From a checkpoint of a small image classifier.
Model: 48-pixel images, arch preact_resnet, norm batchnorm, activation relu6, depths [2, 5, 5], widths [80, 128, 240].
Training: soap at rate 0.0015, 14800 steps, batches of 384, held-out accuracy 99%.
Data: trained on simulated grey scan slices of phantoms with and without marks, 245000 training examples, 23.2 epochs.
Rows from block 9 of a small image classifier, named by matrix and row number. Rows with one number belong to one channel. Each number is 50 + 15 x the weight over its row's rms, rounded and kept within 0 to 99. All counts start at 0.
Before each channel's rows are labels from the 100 images, of 14848, where the channel reaches its highest value: "peak on" is the class under the peak. Only what is clearly more common there than usual is listed. The data: simulated grey scan slices of phantoms with and without marks. In brackets: how many of the 100.
# convs0: first 3x3 conv (model.blocks.9.convs.0.weight, 240x240x3x3, each kernel summed), inputs 160-239
# convs1: second 3x3 conv (model.blocks.9.convs.1.weight, 240x240x3x3, transposed, each kernel summed), outputs 160-239

peak on: organ (67)
convs0.70:45 62 46 52 40 51 23 28 55 46 43 33 62 54 51 86 57 39 45 60 11 37 35 33 56 57 33 38 43 78 34 56 59 38 32 32 52 62 29 60 79 33 35 55 64 46 76 69 39 50 54 34 39 54 65 89 22 53 57 40 55 55 56 47 29 62 32 53 39 34 36 59 63 54 40 89 81 55 31 51
convs1.70:71 42 50 70 52 41 78 68 58 42 55 50 46 51 62 75 49 53 62 41 29 74 28 33 39 54 40 63 48 62 42 38 65 39 60 58 54 90 79 44 34 56 82 62 47 64 41 84 54 38 21 60 62 44 72 75 49 45 47 42 70 38 43 49 60 29 43 55 57 26 59 63 67 51 36 54 47 73 43 44

peak on: lung or cavity (43)
convs0.128:50 73 44 48 26 44 39 52 40 32 56 57 58 74 54 17 52 32 44 52 42 49 28 52 58 48 58 48 57 52 34 43 48 81 61 37 46 72 49 62 54 67 60 30 33 49 55 59 79 54 35 63 60 73 73 67 42 47 54 84 48 53 34 56 33 34 44 59 41 35 64 21 46 46 25 24 31 49 97 47
convs1.128:49 47 65 34 68 54 41 42 55 46 44 40 67 64 40 34 71 46 51 50 44 37 45 42 53 60 11 52 67 56 72 27 45 55 34 71 52 64 40 64 26 50 67 63 29 47 69 31 50 70 49 63 44 42 58 37 76 52 02 98 39 50 40 46 42 40 44 39 22 57 38 31 66 24 68 57 59 34 69 33

peak on: soft tissue (46)
convs0.49:45 38 62 59 51 52 54 55 69 63 64 37 38 27 33 61 62 45 18 32 42 43 69 43 32 49 42 46 65 61 51 27 63 30 55 74 46 35 74 41 43 42 43 58 82 34 49 43 27 52 50 59 60 70 42 48 60 57 50 28 52 21 61 73 56 43 37 35 64 53 60 49 56 28 73 56 56 53 21 43
convs1.49:43 42 34 76 32 46 44 67 35 33 47 55 42 56 63 25 56 55 51 60 25 61 73 54 49 44 55 56 58 24 60 29 57 67 54 52 47 16 36 57 47 45 37 56 61 54 53 70 80 54 46 56 54 43 65 21 31 66 95 56 58 35 43 56 25 66 53 41 50 43 46 49 44 53 75 53 47 48 52 33

peak on: soft tissue (60)
convs0.143:68 58 26 43 47 50 64 36 63 38 65 55 46 45 77 48 73 58 32 50 26 14 62 40 42 63 38 29 64 48 57 50 33 54 55 55 53 58 63 53 37 50 49 50 38 70 44 60 49 53 26 46 72 44 90 36 65 50 51 49 50 21 52 54 42 48 39 37 32 54 46 37 61 55 57 36 46 24 47 44
convs1.143:51 72 37 50 59 62 41 62 55 60 47 51 57 49 62 43 31 27 77 46 33 45 53 54 58 72 40 59 53 56 50 41 79 70 43 69 41 60 53 50 47 47 69 51 83 44 56 42 19 54 61 27 47 33 83 47 64 66 30 29 75 55 32 60 54 76 51 61 68 00 41 21 52 60 34 52 55 59 62 74

peak on: soft tissue (54)
convs0.146:62 53 54 31 55 66 11 47 20 79 54 59 42 44 64 41 47 44 59 35 51 70 51 71 23 46 50 53 49 43 54 26 74 34 32 29 69 40 32 62 51 44 28 51 40 40 55 48 79 51 46 60 86 56 56 53 18 53 46 42 32 53 63 57 51 41 87 35 50 42 46 42 44 47 61 61 55 53 11 36
convs1.146:55 41 47 34 62 23 56 36 44 37 63 53 36 30 24 47 31 32 45 43 70 32 25 60 58 51 69 30 59 74 35 62 50 25 70 30 52 62 42 64 40 34 41 35 48 40 55 55 46 40 52 39 37 55 62 18 56 27 69 36 48 72 92 47 54 45 32 67 80 54 50 71 56 36 73 23 29 58 78 39

peak on: bone (37)
convs0.95:54 38 64 52 54 50 24 48 40 27 43 48 38 40 42 65 74 66 85 57 45 62 34 64 48 72 46 49 66 41 43 45 56 57 52 56 46 44 53 49 27 37 67 53 52 47 53 46 53 41 64 60 58 50 73 33 42 74 43 76 49 43 23 42 45 53 59 49 61 41 50 31 64 60 54 40 61 55 36 40
convs1.95:66 49 61 70 73 61 56 70 59 59 42 60 66 64 42 48 25 43 47 53 91 72 52 43 47 70 39 27 60 53 66 75 51 55 22 51 43 63 62 59 44 61 45 54 59 42 49 54 67 49 64 63 69 71 49 21 38 50 94 47 42 66 48 69 85 45 46 54 92 89 53 40 70 68 41 73 44 47 46 62

peak on: organ (57)
convs0.148:41 57 81 33 29 38 37 34 62 32 72 28 53 65 51 76 54 45 36 64 20 38 21 36 38 60 42 52 46 62 55 23 32 55 45 54 67 56 59 56 72 37 36 60 52 60 47 71 36 49 69 56 68 35 25 41 52 41 61 58 60 47 56 31 95 68 88 69 52 75 35 47 43 47 22 60 59 25 49 52
convs1.148:36 60 30 41 45 62 77 43 56 52 63 70 53 52 50 45 21 51 64 56 45 56 71 67 34 62 29 51 65 59 29 53 50 48 50 47 55 73 36 42 55 61 62 65 58 38 31 55 37 31 38 66 57 67 60 65 24 79 20 40 15 59 56 59 51 34 37 64 57 59 61 45 45 66 29 67 61 76 50 60

peak on: soft tissue (81)
convs0.79:51 13 50 56 75 30 42 36 26 99 32 51 54 49 53 47 39 32 72 53 45 63 51 33 58 35 48 42 88 50 47 33 38 25 39 61 71 41 42 56 51 37 93 47 23 34 73 43 25 51 36 49 35 53 21 69 83 43 43 33 44 45 71 66 23 54 33 28 49 58 59 36 70 56 54 48 42 19 37 50
convs1.79:56 47 56 49 10 44 67 47 48 37 47 56 45 51 57 27 53 40 62 66 32 47 47 36 31 73 42 83 56 29 38 41 32 40 26 68 50 55 60 55 22 62 66 44 56 42 43 62 56 27 41 35 49 46 62 68 17 51 48 47 11 63 58 46 49 36 50 43 41 36 44 46 48 54 27 66 61 49 51 35

peak on: soft tissue (55)
convs0.203:40 44 69 51 38 44 72 46 77 88 71 40 43 73 59 46 57 64 45 61 38 54 52 59 52 43 35 39 66 35 65 55 52 38 32 77 63 57 53 65 66 36 69 25 71 40 62 66 39 38 16 42 36 78 76 58 65 37 54 58 59 53 43 20 27 50 46 34 50 31 65 51 64 58 63 45 34 26 44 51
convs1.203:60 81 63 48 63 55 51 54 74 61 46 47 41 67 64 47 34 52 99 54 46 55 57 37 58 46 55 54 36 36 60 46 87 41 12 37 47 49 55 45 65 58 45 45 36 62 29 79 36 53 63 40 38 42 99 79 52 56 53 44 54 36 39 83 57 51 67 63 74 57 65 37 45 36 60 53 33 49 83 51

peak on: soft tissue (47)
convs0.126:59 42 57 43 57 63 51 42 34 25 62 40 65 45 70 51 42 60 61 40 75 45 37 43 58 55 57 43 65 52 36 51 47 71 35 52 49 43 32 42 39 58 35 79 68 33 38 75 42 68 42 63 98 39 59 42 55 32 74 46 52 51 63 37 53 47 41 57 63 64 58 38 61 47 42 22 69 72 73 73
convs1.126:55 51 28 61 32 34 46 69 51 38 66 56 58 49 08 44 35 53 44 53 55 46 41 62 23 49 53 07 69 52 68 50 40 43 43 16 06 72 39 59 63 44 40 38 33 09 56 35 55 63 41 43 52 24 46 48 20 42 50 55 49 67 45 15 57 67 63 72 48 51 33 61 54 47 46 51 42 31 26 52

peak on: lung or cavity (42)
convs0.87:65 67 68 11 42 45 39 28 65 45 47 57 35 46 49 49 31 28 58 58 58 38 38 52 56 60 47 41 63 41 53 55 33 36 54 45 76 40 44 35 30 55 34 49 75 23 19 46 56 35 61 62 41 51 51 59 40 53 32 67 55 59 12 35 67 68 73 17 39 61 38 53 33 43 32 67 48 47 61 51
convs1.87:31 66 41 88 43 34 77 65 67 39 65 43 60 45 53 70 70 49 59 71 33 46 42 81 23 38 31 49 53 80 38 47 34 52 43 55 62 52 58 36 73 27 17 52 60 50 68 24 35 69 56 25 53 45 47 33 45 40 24 49 10 64 51 66 54 51 56 71 48 27 27 56 40 56 75 56 69 58 47 58

peak on: lung or cavity (26)
convs0.153:51 48 54 35 33 72 52 77 31 43 56 59 58 60 61 38 68 70 71 58 46 75 61 53 31 48 58 51 52 59 41 79 53 46 56 62 43 76 54 80 42 57 56 60 32 82 56 40 64 64 52 52 42 79 37 69 41 30 42 32 42 55 56 65 22 67 33 46 81 42 50 47 32 59 46 58 72 26 67 49
convs1.153:44 62 42 29 49 67 64 38 53 55 54 49 53 46 40 42 46 61 56 02 55 53 28 58 59 78 40 40 62 35 70 52 54 41 37 39 66 57 48 16 34 74 43 64 37 52 59 66 65 65 57 27 33 52 74 38 58 64 41 40 52 75 34 76 72 60 58 59 44 44 26 59 48 48 34 61 44 59 30 47

peak on: lung or cavity (45)
convs0.169:43 45 58 56 55 49 44 56 39 34 34 51 60 58 63 82 62 33 44 49 62 27 55 77 48 43 55 53 51 67 48 56 73 27 52 69 45 30 50 58 34 54 36 46 61 56 49 48 51 66 32 59 40 33 55 49 42 51 63 31 44 33 50 40 51 61 36 00 33 46 52 50 74 39 41 59 24 61 58 58
convs1.169:56 45 55 57 37 30 28 48 23 49 80 63 55 68 59 43 31 68 41 39 51 39 73 78 81 37 47 51 56 71 43 79 39 55 50 52 47 68 47 43 64 70 63 30 57 39 30 50 46 49 44 72 91 59 53 23 52 59 68 55 48 59 61 37 58 55 48 61 51 54 54 41 51 36 58 52 75 68 64 21

peak on: lung or cavity (56)
convs0.201:47 51 52 77 68 48 25 53 69 45 46 74 60 78 78 20 25 66 72 52 51 68 60 51 41 73 39 47 58 64 49 69 33 29 68 50 61 53 49 89 42 34 62 39 27 57 58 71 58 34 32 52 57 53 52 47 55 69 46 75 37 69 71 71 38 45 67 32 55 48 14 58 45 66 16 64 71 72 36 40
convs1.201:53 47 24 20 56 32 62 39 33 33 46 56 66 41 45 51 62 54 46 70 57 17 33 48 51 33 26 40 15 58 71 31 52 45 41 72 47 84 57 35 78 37 41 48 48 29 50 31 54 47 51 48 58 41 52 62 64 34 40 34 50 33 27 47 40 47 58 75 26 34 56 27 31 48 44 59 42 39 69 74

peak on: soft tissue (37)
convs0.228:43 38 83 64 36 53 32 23 64 54 35 79 48 48 55 17 51 40 52 72 62 42 34 25 44 72 37 63 52 60 69 39 39 34 51 57 33 70 53 58 76 57 73 75 57 34 39 53 56 31 60 32 69 68 36 28 44 47 45 50 38 73 69 51 95 60 74 52 50 50 67 62 35 28 60 59 68 61 27 44
convs1.228:61 58 63 32 64 64 53 57 61 67 40 66 70 72 67 55 26 72 51 49 75 59 37 62 74 52 54 72 37 08 56 85 67 30 91 43 49 36 72 35 44 92 70 74 58 50 61 29 31 55 54 44 23 27 60 70 77 56 47 62 64 49 45 68 52 46 64 55 71 58 32 44 59 39 69 53 45 63 36 45

peak on: organ (72)
convs0.12:60 47 39 82 39 56 66 72 22 34 48 47 44 59 51 29 77 49 33 59 24 43 46 34 37 23 60 34 70 67 41 80 24 51 53 53 50 54 68 51 38 50 73 27 57 71 70 41 35 36 70 40 73 33 73 39 38 56 51 68 44 56 48 39 55 54 33 36 50 59 32 62 42 37 37 65 67 64 61 43
convs1.12:70 59 38 33 59 44 85 43 65 36 70 47 53 07 47 16 45 43 60 50 54 35 32 38 54 27 73 53 48 51 37 61 69 78 45 35 75 44 60 55 51 58 55 58 43 36 44 41 29 53 61 24 21 66 64 37 43 43 56 56 59 47 39 36 34 60 54 37 67 71 77 35 51 50 34 45 42 32 66 62

peak on: organ (60)
convs0.156:32 57 28 31 47 45 37 44 47 29 54 44 53 33 60 71 39 22 19 44 56 50 33 48 56 76 64 41 58 40 63 43 56 40 47 61 40 66 54 59 31 29 68 52 61 46 61 56 35 35 48 73 08 53 60 45 55 38 47 39 57 51 29 52 61 64 64 67 55 43 61 49 42 38 55 72 63 50 46 48
convs1.156:73 71 37 66 55 16 64 41 40 74 59 41 20 57 55 59 71 50 42 53 50 49 60 34 40 29 42 67 47 49 64 45 69 72 34 38 55 38 45 33 34 65 54 62 48 31 44 55 53 70 55 35 35 64 39 46 77 78 28 39 76 70 59 26 57 62 72 31 37 76 78 42 70 35 24 36 22 39 56 24

peak on: organ (52)
convs0.208:35 60 40 42 41 58 58 39 28 55 54 45 58 55 79 72 55 54 68 43 52 33 59 47 36 43 42 65 53 47 53 15 60 52 51 59 65 38 39 44 50 46 80 61 54 44 47 63 37 65 28 51 37 56 68 42 31 71 54 53 44 51 49 54 49 54 67 62 35 74 62 70 48 58 60 43 41 26 57 30
convs1.208:54 27 57 41 36 50 70 27 40 67 67 71 22 51 63 77 40 60 65 69 47 49 60 54 53 64 52 51 66 36 47 35 62 59 51 71 77 06 71 69 42 54 77 51 35 52 39 78 60 40 37 47 74 61 42 51 49 61 49 69 41 69 71 35 60 48 32 57 69 33 60 68 48 31 67 79 40 56 55 50

peak on: soft tissue (38)
convs0.52:11 54 70 45 50 82 45 22 65 50 49 59 45 67 58 60 47 53 48 64 50 79 28 39 59 51 31 22 64 28 63 77 36 37 61 78 40 40 55 44 65 62 53 55 34 41 38 57 64 61 26 37 27 41 44 32 56 08 26 40 76 52 59 53 52 60 50 60 32 20 64 44 59 44 30 09 57 45 50 52
convs1.52:39 54 58 58 36 40 65 62 49 50 45 47 61 44 49 17 62 66 44 38 74 25 38 83 59 69 61 85 60 62 29 52 33 25 28 59 44 16 69 51 50 49 42 63 76 59 56 65 60 43 60 22 61 62 33 35 60 70 36 77 58 65 54 48 60 52 56 38 38 57 60 52 44 53 67 58 28 50 59 49

peak on: air (91)
convs0.118:40 51 48 43 54 42 43 39 19 26 45 52 56 58 50 49 36 55 63 49 93 45 37 47 35 46 24 39 45 43 26 66 66 45 63 29 49 59 60 42 73 39 39 55 60 51 53 47 58 62 29 66 50 59 53 16 63 44 32 46 58 49 32 44 62 33 61 55 58 49 62 57 72 45 62 46 55 27 39 58
convs1.118:42 75 48 36 34 62 66 57 47 43 58 53 44 58 45 49 51 37 27 52 62 59 47 13 39 20 14 61 66 44 67 85 37 64 60 57 33 72 37 61 48 43 36 51 28 25 68 20 31 68 27 60 99 35 17 36 52 75 21 54 38 47 41 55 40 62 32 51 49 00 53 58 33 57 45 49 40 63 57 44

peak on: lung or cavity (49); organ (42)
convs0.217:63 55 33 63 45 51 27 40 53 63 48 72 74 33 60 65 37 41 51 39 55 58 00 54 47 39 15 48 60 65 49 51 26 37 47 47 72 32 12 28 67 67 51 54 59 56 61 65 49 70 48 52 58 58 26 37 64 34 29 78 32 55 67 55 49 41 46 58 52 81 38 43 51 25 33 48 84 43 55 63
convs1.217:36 48 55 45 51 23 72 23 36 60 54 68 51 50 39 68 58 33 45 64 51 56 43 50 64 59 58 45 32 63 41 27 41 24 56 49 60 99 59 73 33 55 41 63 54 47 51 54 36 51 40 54 49 43 55 53 67 53 88 43 69 30 64 43 57 53 62 17 57 20 63 43 43 31 72 57 85 46 49 57

peak on: organ (51)
convs0.31:24 65 41 29 37 24 54 28 47 44 44 63 45 49 29 37 55 43 63 35 17 79 84 81 32 24 44 49 49 64 39 40 21 55 36 54 44 69 56 53 50 42 63 35 38 46 56 67 58 56 35 32 52 62 68 63 37 56 67 67 64 40 44 65 29 45 43 42 60 65 62 54 65 58 53 61 24 44 66 75
convs1.31:87 30 73 66 47 54 62 48 29 45 54 40 21 58 44 53 32 62 43 52 50 54 38 56 45 39 62 19 49 62 46 36 35 43 43 60 70 53 62 59 51 35 45 59 53 74 80 19 52 43 65 60 41 36 57 45 69 74 12 76 57 33 43 59 31 46 55 52 41 49 55 37 73 51 60 38 47 34 51 55

peak on: lung or cavity (41)
convs0.199:41 76 68 57 51 50 19 53 64 47 65 57 44 53 66 43 34 33 53 71 23 41 47 46 69 43 61 52 52 41 23 55 34 45 42 79 66 37 33 52 68 48 47 40 38 44 80 51 45 60 65 43 36 80 61 72 68 39 63 47 49 48 66 41 47 46 32 42 51 55 61 48 63 27 62 65 48 74 56 56
convs1.199:57 16 37 28 75 47 57 61 45 63 46 82 58 53 35 66 41 40 68 73 57 23 46 51 69 46 34 47 30 59 44 65 46 36 45 74 64 64 68 41 49 48 62 55 28 65 46 59 66 31 27 72 35 49 51 57 34 35 61 22 45 18 26 43 11 32 26 56 41 62 68 44 50 55 72 78 26 47 49 36

peak on: organ (62)
convs0.139:50 68 17 39 52 88 88 42 43 67 62 45 57 50 30 52 79 46 50 22 54 56 44 55 41 36 59 56 30 41 38 39 59 54 66 51 60 46 67 59 45 81 40 59 49 46 44 66 33 59 42 47 86 57 57 68 42 49 74 63 40 47 28 71 30 53 45 44 63 52 62 55 44 45 67 61 34 42 50 62
convs1.139:53 36 59 53 63 00 61 38 16 64 69 33 43 60 46 45 56 52 70 43 52 54 53 42 14 50 42 31 44 63 69 75 48 37 48 52 50 22 85 64 20 40 56 64 46 57 48 49 49 55 59 66 37 39 49 29 54 38 48 50 51 49 24 65 53 37 48 73 36 85 61 43 35 53 46 23 32 50 48 36

peak on: lung or cavity (38)
convs0.119:48 53 36 48 58 47 62 66 37 26 64 81 36 61 32 62 27 44 54 39 67 29 04 50 36 33 50 57 46 80 51 62 71 35 68 52 51 74 44 41 50 20 42 66 76 36 48 68 55 52 74 47 55 66 57 51 79 67 81 75 82 39 48 43 60 19 36 41 42 56 20 30 59 60 30 72 44 72 46 41
convs1.119:57 43 46 35 65 55 60 57 48 43 36 31 43 44 57 47 53 61 17 40 40 58 49 66 40 68 55 80 29 42 60 27 36 81 02 41 79 66 54 52 50 46 25 60 66 81 33 52 56 47 58 52 43 46 61 61 54 53 64 65 34 46 60 59 63 76 80 65 37 51 42 68 76 47 29 43 93 23 59 66

peak on: air (100)
convs0.163:55 61 55 33 33 52 65 42 48 45 81 26 55 24 38 45 45 61 45 54 50 74 49 54 51 54 62 34 39 36 70 69 51 62 19 55 97 63 82 63 70 43 55 30 52 67 51 54 62 63 45 24 51 45 51 55 49 51 50 63 51 35 28 20 36 55 60 58 63 31 37 63 86 37 58 46 72 63 24 54
convs1.163:27 51 66 65 56 53 55 43 38 27 56 31 28 24 49 40 56 37 89 56 52 46 44 44 64 28 62 59 54 43 55 59 45 56 43 61 42 34 44 55 48 45 67 46 63 31 45 27 52 54 47 45 41 69 56 28 53 72 70 45 27 38 30 46 15 63 46 34 50 00 34 71 47 42 28 32 51 23 54 36

peak on: soft tissue (52)
convs0.221:44 85 68 39 73 30 32 45 40 82 40 65 24 39 33 57 25 40 45 30 56 28 33 72 46 23 63 42 54 45 69 40 40 33 36 64 54 31 44 29 46 12 65 39 35 50 71 30 69 60 80 41 71 44 52 51 58 66 38 45 30 36 67 57 48 45 56 47 42 54 77 50 43 52 49 85 39 49 56 60
convs1.221:71 65 35 50 58 25 28 20 79 28 24 44 56 77 45 44 62 59 33 66 52 50 48 51 69 45 49 33 36 37 63 43 35 33 68 45 36 50 50 55 48 66 42 52 47 48 71 60 59 68 48 54 22 34 39 37 38 39 71 32 63 38 64 61 40 54 55 49 78 36 50 55 31 63 36 65 54 46 29 58

peak on: organ (76)
convs0.37:56 28 67 52 47 76 45 29 67 42 61 80 59 33 83 60 34 60 54 49 74 33 47 43 45 37 45 62 44 41 58 49 72 51 37 46 52 67 25 85 50 53 63 40 45 46 68 88 45 69 56 67 74 22 57 54 24 53 43 64 52 56 55 48 56 34 42 61 54 37 41 61 58 54 77 54 57 76 59 45
convs1.37:26 46 47 52 50 60 31 32 73 41 66 37 75 31 76 41 55 49 73 74 37 43 64 45 48 61 70 56 40 68 86 50 59 50 43 27 27 48 31 54 70 55 57 58 54 76 70 57 33 57 61 33 26 57 47 62 45 45 18 28 58 23 45 81 63 39 70 45 55 66 30 56 45 68 51 45 32 28 38 37

peak on: organ (64)
convs0.187:34 37 44 41 85 53 46 55 60 25 36 50 39 65 49 59 59 41 21 50 38 18 46 38 48 61 34 53 30 46 45 36 43 50 12 57 52 49 27 52 50 55 48 78 55 46 41 67 40 55 76 65 62 58 54 47 48 49 71 41 16 59 68 38 44 52 27 35 64 32 69 59 38 27 68 39 41 63 66 46
convs1.187:58 51 69 29 41 62 58 58 61 44 37 37 57 38 49 05 43 47 73 57 40 53 54 57 42 29 56 65 61 47 39 44 71 54 46 37 39 59 41 72 43 46 99 36 47 47 46 30 46 57 32 32 32 60 21 56 58 53 52 56 41 52 47 33 64 51 40 40 14 61 24 66 42 73 44 73 37 50 49 58

peak on: soft tissue (55)
convs0.100:51 37 55 57 14 49 44 55 43 50 54 35 32 45 56 37 53 58 63 64 19 43 74 29 36 34 52 48 66 37 78 24 38 69 40 54 38 32 60 64 67 30 85 42 44 83 57 55 27 58 41 35 57 54 68 63 50 29 68 56 34 58 91 52 60 32 55 31 78 46 40 69 57 39 70 35 49 29 30 41
convs1.100:27 66 61 58 79 41 45 55 34 59 47 49 45 49 58 44 58 56 60 58 56 43 77 56 72 27 61 46 66 38 41 17 43 52 46 74 42 51 53 81 10 36 28 76 50 18 49 52 66 35 70 55 54 69 70 73 42 58 19 71 47 37 59 48 77 67 71 29 75 51 45 28 68 57 55 59 58 41 35 39

peak on: organ (78)
convs0.132:41 37 63 47 35 29 37 54 51 70 20 44 23 41 42 62 51 40 54 52 58 61 78 39 29 46 53 36 53 74 40 45 62 37 66 66 72 41 16 60 32 62 55 42 28 39 33 49 36 52 64 55 44 47 85 48 71 41 64 58 40 70 67 42 70 34 63 28 52 45 20 35 93 35 26 65 36 60 51 61
convs1.132:34 65 55 57 36 45 61 28 41 47 46 57 57 80 47 31 62 27 47 76 34 56 69 84 29 51 29 73 57 60 50 58 54 47 67 61 43 64 69 39 28 52 35 48 49 50 51 51 24 40 46 39 47 40 67 83 41 42 91 46 46 34 45 45 50 46 63 41 41 30 43 35 55 38 48 48 59 40 43 65

peak on: air (86)
convs0.181:36 27 33 60 48 47 44 43 54 13 27 29 38 43 43 59 29 28 69 24 57 78 50 39 39 46 30 50 64 56 57 34 37 75 39 29 44 51 58 51 43 48 33 34 37 48 49 45 59 43 51 86 53 69 43 49 51 54 45 51 31 34 43 43 55 47 47 29 70 49 41 40 81 73 47 55 44 34 26 60
convs1.181:38 54 39 40 65 40 13 61 37 33 60 49 43 56 38 06 61 42 52 27 41 61 19 47 45 41 38 50 42 81 59 53 74 61 70 32 48 47 63 61 66 15 33 34 43 25 37 18 40 62 71 40 50 17 58 33 41 43 48 42 38 17 71 58 59 57 45 59 31 52 75 58 33 61 57 66 40 45 55 50

peak on: lung or cavity (35)
convs0.78:47 40 85 24 48 32 39 42 56 53 37 40 47 32 48 49 49 47 54 43 45 61 35 72 68 53 29 41 59 55 55 47 46 44 53 45 40 52 37 31 69 34 78 27 78 48 65 73 20 63 41 31 62 41 56 94 49 49 68 56 49 41 56 43 50 60 52 22 47 38 47 68 44 63 48 61 42 58 36 45
convs1.78:57 38 66 69 27 18 43 42 70 77 56 48 56 55 81 93 64 60 69 35 67 45 56 67 60 39 43 36 23 44 58 38 57 77 37 54 53 61 79 45 40 53 40 59 59 20 39 47 59 52 67 39 52 34 68 66 64 60 43 26 55 79 78 76 41 55 32 67 54 67 61 78 52 64 51 68 48 47 40 55

peak on: organ (64)
convs0.205:50 72 68 50 53 55 46 34 81 80 47 33 28 47 32 60 26 44 53 65 40 56 54 48 49 76 67 43 48 50 54 34 57 77 49 31 45 51 70 65 59 47 53 49 52 19 22 68 08 52 31 80 38 65 33 52 51 64 48 36 72 52 62 49 50 48 49 32 48 64 30 68 62 54 59 34 72 52 38 44
convs1.205:37 41 33 81 39 43 55 49 58 28 60 57 60 41 72 46 81 55 19 59 45 65 34 46 58 65 30 52 19 53 48 32 16 25 58 70 45 42 53 26 46 37 41 58 16 72 45 35 48 50 31 35 61 48 64 57 51 32 41 30 40 36 60 30 47 50 56 67 35 34 63 31 56 61 21 67 42 54 31 66

peak on: lung or cavity (25)
convs0.88:28 76 64 75 45 34 49 40 40 74 50 60 37 64 53 63 51 44 50 68 54 56 39 52 19 96 43 47 63 39 68 32 39 43 51 65 42 57 59 90 65 51 59 53 53 62 42 64 61 55 65 43 63 67 49 42 59 25 30 76 41 63 45 47 43 54 04 35 38 42 51 73 59 34 43 57 67 33 63 51
convs1.88:47 44 73 51 36 70 42 47 43 60 68 67 38 47 18 29 72 46 41 00 53 07 60 45 38 12 47 27 51 68 03 36 54 48 46 55 36 35 56 38 73 28 40 34 72 33 37 56 04 51 59 45 24 41 49 73 46 58 47 50 48 58 35 39 42 41 42 45 38 38 52 38 60 53 51 52 46 41 48 58